From a checkpoint of a small audio captioner: decoder width 128, decoder layers 6.
Rows from block 5 of the audio encoder of a small audio captioner, named by matrix and row number. Rows with one number belong to one channel. Each number is 500 + 40 x the weight over its row's rms, rounded and kept within 0 to 999. All counts start at 0. Numbers have three digits each.
Before each channel's rows are labels from the 100 clips, of 14976, where the channel reaches its highest value: "strongest on" is what is common among them. Only what is clearly more common there than usual is listed. The data: synthesised sound scenes: up to three everyday sounds over a background. In brackets: how many of the 100, against the usual share in percent.
# convs1: first pointwise conv (encoder.blocks.5.convs.1.weight, 192x160x1), inputs 0-159
# convs3: second pointwise conv (encoder.blocks.5.convs.3.weight, 192x192x1, transposed), outputs 0-95

strongest on: number of sounds: 1 (82 vs 33.5); door slam (39 vs 5.5); first sound: door slam (38 vs 2.8); bird chirping (26 vs 5.2)
convs1.77:554495558483503459488479514570496475515472542444489458468463494401462470574483534537475455483540524431500514526536551514494516482526551522554448446469532517495491461508540554445530463472508447422451529574450526535626496410580523426494500522552438536486508473427482465417575456522479438524529558444510578502513488480462522519506486485507416499500470481479502550476491478468444592484508448462458546452498532526507548488524494507516503474476504547523492530539512465518478485539514427
convs3.77:525454498561449527557542534461428473459480543480495494580594542542542467497471506564456469498481558454519485505522505467519529532497402514534483585429537508484528534553522517586515500521549527540485513488511584494490517517529517435514470477498560431554494580497484458554484505481539527461

strongest on: number of sounds: 1 (84 vs 33.5); car passing (33 vs 5.3); first sound: car passing (28 vs 2.7)
convs1.170:460524520472461520517475505417549498621458580465452473501540511514534535499553517523482514567411498522451489463487473475547446449478490483447430500433472514528532487525435428469513522550534508539470536468541430518476619465515529487461499439492566505436530544470484525468468458513488494523481555601531526545533476539452484583518518473519482516534487519447509494463518491526528488473578532479578507475513516524436467464442516550438426478477492502544529447545546478521455528470520539
convs3.170:469602468503456538552535493473492499530461538508518564542528519525517479531492544518485543559544552584530474443520576544480480461514604524539540516496528528523489513492547560426496532517527507483509450498497484592537554500595451467535493587537397531539519489464547472634513501509521496481

strongest on: background: none (50 vs 22); beeping (48 vs 5.2); first sound: beeping (31 vs 2.7)
convs1.46:562505572487528499505563511483428559378463515480503582417487451528504497549519560526505587558478484580510559504495524518542459486531494472446500448502497497481536488531450511523525481544511483498465454563498543483548537447521524473506519571664546467484497493469494535498537501468451515491465551462534506490473530520535444523548510463524480453426543475381537526564543524481474518478475518451507473482496500512491531443458576519540575504522495504562483522513487514487481498500554451
convs3.46:471509470505507501527443508480547544548580462376555498486477471527438509527471520507563570620470579487450536553450565475451508489546488603551490440484442479480486522487458528519500532504516523482488491508483507524504483472550514564474463540511552470516492503509473546487459476446523473513

strongest on: door slam (65 vs 5.5); background: none (51 vs 22); first sound: door slam (43 vs 2.8)
convs1.42:457489496500546561521402499440470525525484474531480491498481561540507538536516471491529541516441550558475503500476521551493561541561508476463476559406530503576550499494411488491444555503429470460487532485460535586522477547429572509479472486471439527449552505611501540464485512489525561497502489511569501538524505470437532486495474477454535477575478473445552514555481575475486473461482540512478503540428497527524518504538440506548472504428543499595491515544520411523489501495458486
convs3.42:526519506506535473553447468490473469447516476484498463531537499457509483511516506484488501532461522472472508482517486471499517512527519464584578508502519472392484519474505507482497442496513462553439478507429506446510482397495511450387456518386476426454545410540510517495449414450496421504

strongest on: bird chirping (62 vs 5.2); first sound: bird chirping (47 vs 2.8)
convs1.95:492476500483469525430556468430443463451520464469533529502523531485488567441507510499499486480505498510517488583512483555514484480480521455445480537511488538620485456466546580472530499487539456490497421483466436468496435491453519481481466480473504474528546524431500540513500453519507586451489476480513459433504517553502448445523527483519498426530503597492515474548401589444536441518491525467505480427511473534478470479563509439410470453540524621486490518552461511536516521504535511
convs3.95:566562527510479527465501443493399514518489485485506518448509490483503503580478434586528524544461457537484527502493470516489487511478608512500537497466479534500463481519538469475568499498501509570598512411507498485482565497447519544530514454507438521570550505576441428461507527496477565491

strongest on: background: none (68 vs 22); glass breaking (36 vs 5.1); coughing (35 vs 5.4); first sound: glass breaking (33 vs 2.6)
convs1.22:520511460422483489460578433528426537504526486446484484533447458551524475442475468502565499625510512503466439538497490557580533486529439503470440466453538454577537542384392519497558480541491500511569511503464529603437525490516528485471540494439485519521463543467487516415512427524481526500455526488520491494532503505560511478485519493483462497534516476454480412535473497471521435462449527489507478461440514521490503502486475452543524544487553530513508508497521557440542526498517542
convs3.22:481538556514518467406512465468409482469503501488516511540500570478510455529570518504513491481532418522491484515530514508498491462441518421546446508515426552499563516497464565518466503462493495492526478441535522475451589511489507529570448533478444537559454486520584559562509488492571488489

strongest on: door slam (57 vs 5.5); first sound: door slam (33 vs 2.8)
convs1.125:452517459508468514465489464439511568555498514528479460562455538554539477552556432526549445475439514553445503498497490507485533478416477510435508469496517512477462498455494502540496545483497514561410530455549436572478553467440541503483484510540473492498548522467522578372522538549522523491586509480524393515558487483556454490545477505499534509471490465510493506503522485510518480586458529547503443546513469516492497496572466531532455552562493501424525489512465457523528512561607503
convs3.125:424499569479463448474495502514491513495497525506544590459506525524470457469544490564527526474544624532481471549536541495515506558510538508531427444613510473557454499565481489482568487508560539484481550484502542551509521508448500461540489533612477562482503464553545459501534495499563522464

strongest on: door slam (49 vs 5.5); first sound: door slam (34 vs 2.8); coughing (27 vs 5.4)
convs1.123:518404449486503555448483499445541462473488493536440503488438427517532538467524530522453414508461535478489560488495434502454487548434527501502471519560562493497476475472503517547497455533498510396534538512574503497517495506500413505471572514556462503495475507478497518449469503496526562559504502519488488415473476512471499469444497504497437568559548458488467575465521582512577493516487506554490435481478549525496526570462489532443467494461497446504535495462480516506486497577642455
convs3.123:583522476425526521450530545549481498456478468549491511478479496456506502573525565441562480487459536511506521501514497515438540487565522481526454426577503510556526548484548540498504519519448455550428463463508462551463578521512415476581525513461557497512432428495562505483530489547528443526

strongest on: background: none (48 vs 22); explosion (25 vs 5.2)
convs1.93:489488501508506484425454437551459525494530578572507452499516497494506516468552542557533502475515499439434534424489482464518436431448478499498510489491467441440498484508510490552459535479467513480460392530524475514528538589456493528465424449440502458514485475494484441469511493439504460459471484519480511620526460466481461486565556589461568481552530490539537500547479465493499526456516430519513517505447523540590495522469557551545468518567478466450550522458488478420541524508459491
convs3.93:463465455535474515480481460517481484541535513497459437505579495476537558511561450632555525384550542514517545450431471494485463523494514521553546492493516557539546540494541414483528479539442465508469416515493551510500518471476511466499461468494500516479522578465472488501557514452419583486

strongest on: background: none (44 vs 22); car passing (34 vs 5.3); muffled (low-pass) (28 vs 11.7)
convs1.53:503426524455548529502567518515516444400524496552488537468501461515478491554522531521436458461463529421488543454495473475532514477540456515502467497410492491487500453500526576545507502595542582601429501502455477500429524487445451479504514465505437510486554500480538470457548442517544494501529522551465490535536523519503518510545528446523462575476601497575535394488463591523530562545532534520518501513450500520490484473493523536425496459480456498477520478501473486521438488469485553
convs3.53:542520525396485466452484479564535438474480480532459530543517524489458544524481517443496466551554433565458472539522435525573504534530443425485516516513451503507531459453481516513476453549460534481489569514452463486482548507512504481540516482508544438520497523534435546518398461473539492508

strongest on: number of sounds: 1 (60 vs 33.5); background: none (58 vs 22); door slam (35 vs 5.5); first sound: door slam (25 vs 2.8)
convs1.116:460485516504564512575580489481490538540440472527486454471419515454495536516461454553477459547506486511502471552460464501464445502446523581503526510493492483539595473556554479476441534483507531502443424485555526444535488512567459486438454530523518496559562541418476490449502520461545467569519501502517513539504475474513543516420477478470543463514455547541526470571534439471457522554559533560477548508451475550486494480539540436588493544486556456509468461546572475488520477503525434
convs3.116:456516470557515569498527515500566368486510490466473470542420484534519508560400445447456556502512516482541492433499454529516473527551376549552419482445491450548501476429464511494539529505470502504497420477463534517527456486552460439463439471524481464495464419470496519514514461481502480504

strongest on: zipper (59 vs 5.4); background: none (47 vs 22); first sound: zipper (44 vs 2.7)
convs1.24:558583506563502523482509504507493534577524537389469454450421489463526522498511472548471487499506481486454602465443409488614529551569488526492548551452476505481484471536468512514499483489440513472554523447421504520463478453495505557508426498461482511486447526506451443490512479422523476505565497442495524465493479445499488495522566499430490508501562462555486495559506505505516534489481479501508447458424525479454514512536511452599483523582503482498562521460557520470422482471485511
convs3.24:489461505497519520516440545472521514510552469454510493541480571532420529532499433497523524526474525456525480528489532541442506504509483575523544558424526481490467535465585460508463433489559541530430520424430546615463541539567474505528569488603509489485433500522524549534496463566547495568

strongest on: number of sounds: 1 (77 vs 33.5); background: none (68 vs 22); door slam (51 vs 5.5); first sound: door slam (44 vs 2.8)
convs1.65:493558545524484495541516502508463473460542447442439454518515538562473521536555501517543471541458558536474462526538525465552554485520537500491483501548483473608545539536455504582405510483435532492489529507488589531529507555484583449522459455520425503491490512385438507484500496455508463501505529567440542514482507512479512505493603501527493529481489488555501520575560483509493511510488485460538453515529528414500554483435432450456425481452536486558441494505502440440507493532465500
convs3.65:469458484543539479480454512497529550491476508454521580473525548421538488455458438549573524469488446463528504551487429478466575475471484484538521540511476509476461529497491501473530505525522522476406497487518534540451490442544525563511516449569473502493504455535473483543483461500470430476

strongest on: background: none (65 vs 22); thunder (52 vs 5.5); first sound: thunder (38 vs 2.8)
convs1.140:502474566449495481481431639519499509503553510441461484495476497536494518537460548466522538551479522587576571533484506527495518443570517503566535519510462489594533544510477506481444505466541558423457533528417560470522520464453477507480484504496506520423495453492472413444522546487524446456521448491516520501473409442493487551527544528445523471561525522498457474531487476566489520504512490476485543551450524544441483446480492527572519447542511493470550495560526475518482471464447553
convs3.140:553539406497490443458494476530505544481491545534465484483521463479449419454455584447497512467515460483491506462486471503501487476445464499483521457515436500503462492500527498440526536502501473521463513473549513565511474473472501497514473481556519465471476430410444489428507427434440477487

strongest on: zipper (40 vs 5.4); first sound: zipper (29 vs 2.7); spray hiss (25 vs 5.1)
convs1.100:472519499569522466460489421495474512522429473479507502591520561483451461479506531554512505524561381448541423525506490520482457483399441417465557526496502497544489528403551446535552497501495493488502443498539432521523523487504531489468488539529564545470512550495502508535431487464495487477508502448503518468501465536544510504515468488527501496487497440556453523467472457544410510512548463514552459421497480501437525480539500513508473545506532488486480469574649432466474494528513459
convs3.100:511501516513543504567479467496516470543609513479604476490523478578500458440470448523608458487481526526551494557500493523414473497521493461582502506488550531504528595544532477490467526503549491482523463441477511553594526482494465520473479562459496489538567514520510480482540470501487508497

strongest on: number of sounds: 1 (61 vs 33.5); door slam (40 vs 5.5); first sound: door slam (37 vs 2.8); thunder (26 vs 5.5)
convs1.23:476478530468544508454454483511483453395508505471531475509539394508539433494498510473495492515440497487495541454468502464545501499510549498522510483437509507494501623451575554526530493495487526453579526579443499546574545504521572554478462541566433469530414518553487485476449457543473395461465490514514475508481548526453522481483577519502459509473516545463488405536530481482493507539521522447528530574539500492490503488477442524448515478542453534448423523507468552536531560484497511
convs3.23:509530480481466488526509503526511499539480524521496490518426502493511468517507480453578508530443479448462402463467460533477555469501518522465567513471519487521500464482466476524451523483529505541590518487455521503493514457497499596442584550529390543505519428513507580433590512432542507477

strongest on: spray hiss (34 vs 5.1)
convs1.180:487463455516479532547474489556487544519549420506426442461418520484517501461539536454564449472541527457468496488475496515546515580518500473497470499448499520408599489453482528450508497477448536559530413517516429419534450510547483486451525503474499480488356466513458509482534483565494469503513523553481486498522520485456459488442421497509483504565500451500547478491445542515487522472491483497478540569470463504421495509557497438556480506554543447495545483511560519557547433527506473
convs3.180:464505489491454540520464481446528450488521487457456406516493478490488478539515497492525457457433421561514500423466507497481515378535495556475495418550489438469445538494498458489548549453454508525501463478544541477489509544443458466556493500489531528525508479463476542461499497491480481525

strongest on: spray hiss (50 vs 5.1); first sound: spray hiss (32 vs 2.5); clipping (25 vs 8.1); text has "clipped" (25 vs 8.1)
convs1.72:538500475539534469456505491551444433491529482482422484530468500466591552518467509530437488548524492532522439443504516529455490503477539521564479545513436471500436542454493565548579438489530563504491500567465530484464500508486428558446466547464492554470446501537463422409501493500458533464528556470526494473513503506459503483552534482518509475444457512567382523558435504558550455506473454514510408530491489460502524537445473456482446470563502508480538416553510533531484499497480509
convs3.72:434525472539459518555509507532547505478464546529523533516491529471528545481434487452513517494552413562551539453507513449482577505440531559461541467510428506467429419509457553452508576466537485501454509453425464519507510535483555531506510548514438445523473534515481499456559456575505489496

strongest on: creak (26 vs 5.5)
convs1.29:487517537412531502482477523509523605452672506459533508490524546589491435489511485476522523520487464469537535534507476524511483445546485475449451458513554503522564428541501487523529493588528485500525490481471455497416477515465487530390546387429461565523511480524483533521460478485537537483565531570466537473527510559526490538482464470510484493493513546489585532512471522532537497515426558448488557509534477517457487484457517492505497440494497480489534536470474488504437532490543513
convs3.29:497446514477503485482583438573534541500506455495502495495508540487516439439503473446513451538565489497467510516500439509495496470502445501488447521527490454479520507484526445494506392506478512424491514472546558501554494540476535462434528524554568505419468486496501530525489428502524451504

strongest on: background: none (49 vs 22); bird chirping (31 vs 5.2)
convs1.188:571525543451422537507539450518475597533501510515526394473489539504458519461473552488508487487518506435540567522516474495520512458544484546595558511547486495488567493504503479543530509480521499458504500550508516473541493478578584548489480454507497469492427498447466452521555524437533495489475486464520516511461485559540510415471463544532610468502486485494482576539473499585451565451451499463499474534473458508511466567526439458530556489521523541564489507585473487534474572519542455
convs3.188:473505451498508477407541499542519528416480456512510499579456497509549427532530514579483513488514500543502503408540504551545605566507461483547450466451467465456510456574508604492541527492566504525503487451503515478485540536513487500525525483516392507499457540449487548477542495507507535548

strongest on: door slam (81 vs 5.5); first sound: door slam (42 vs 2.8)
convs1.124:487541503493434515488451497589505586499464454547543491512418494464608544493498454584523460521470518472503529513434527487486451509502547523439469500465531539451538453516508488502512494470446445461476450493578483567547467541499505488555487502504513495511423571510460524482514536541586543562506473408485473538519521491423501480545563441513526489510517515495521573470464541533497535470466560497484454467495521405520459495472444414583510468529497515467497467519501427496537528501587473
convs3.124:510549526459674510532512516505577536464504541478522533470495508498527548585592452426529468504469521487523526548436506512439488433494506536493511472466439532477504592547521537541500506468432472489478436466477429522516561454518506523546519490516488478540492508519449496539473498500498436529

strongest on: creak (52 vs 5.5); first sound: creak (33 vs 2.6)
convs1.139:482442506529444493450451473481499512513569528536444501439522497470461451481506524511576550538456483465415432480447467445564493492527510482471538480502489409450595532486561504455502434542521544535470477535555454494493492466481467470495560499459449555480474500523460455523479475552443527498490520494491472549466441472450524506452446455533574511558497460485477439510577512486522455454554511514559485470544452522505460492542461474481533486475478565383491458468490457499426513447570572
convs3.139:504499430503522512485540511514491494514477538517531380603429441529401529487490463465446503486523508429560481563480444463517463538578393415486542560442523459475488478496483479554471504470440460537521537479512465482569386529422494509418443532460519553468525505521529453488546509474422480514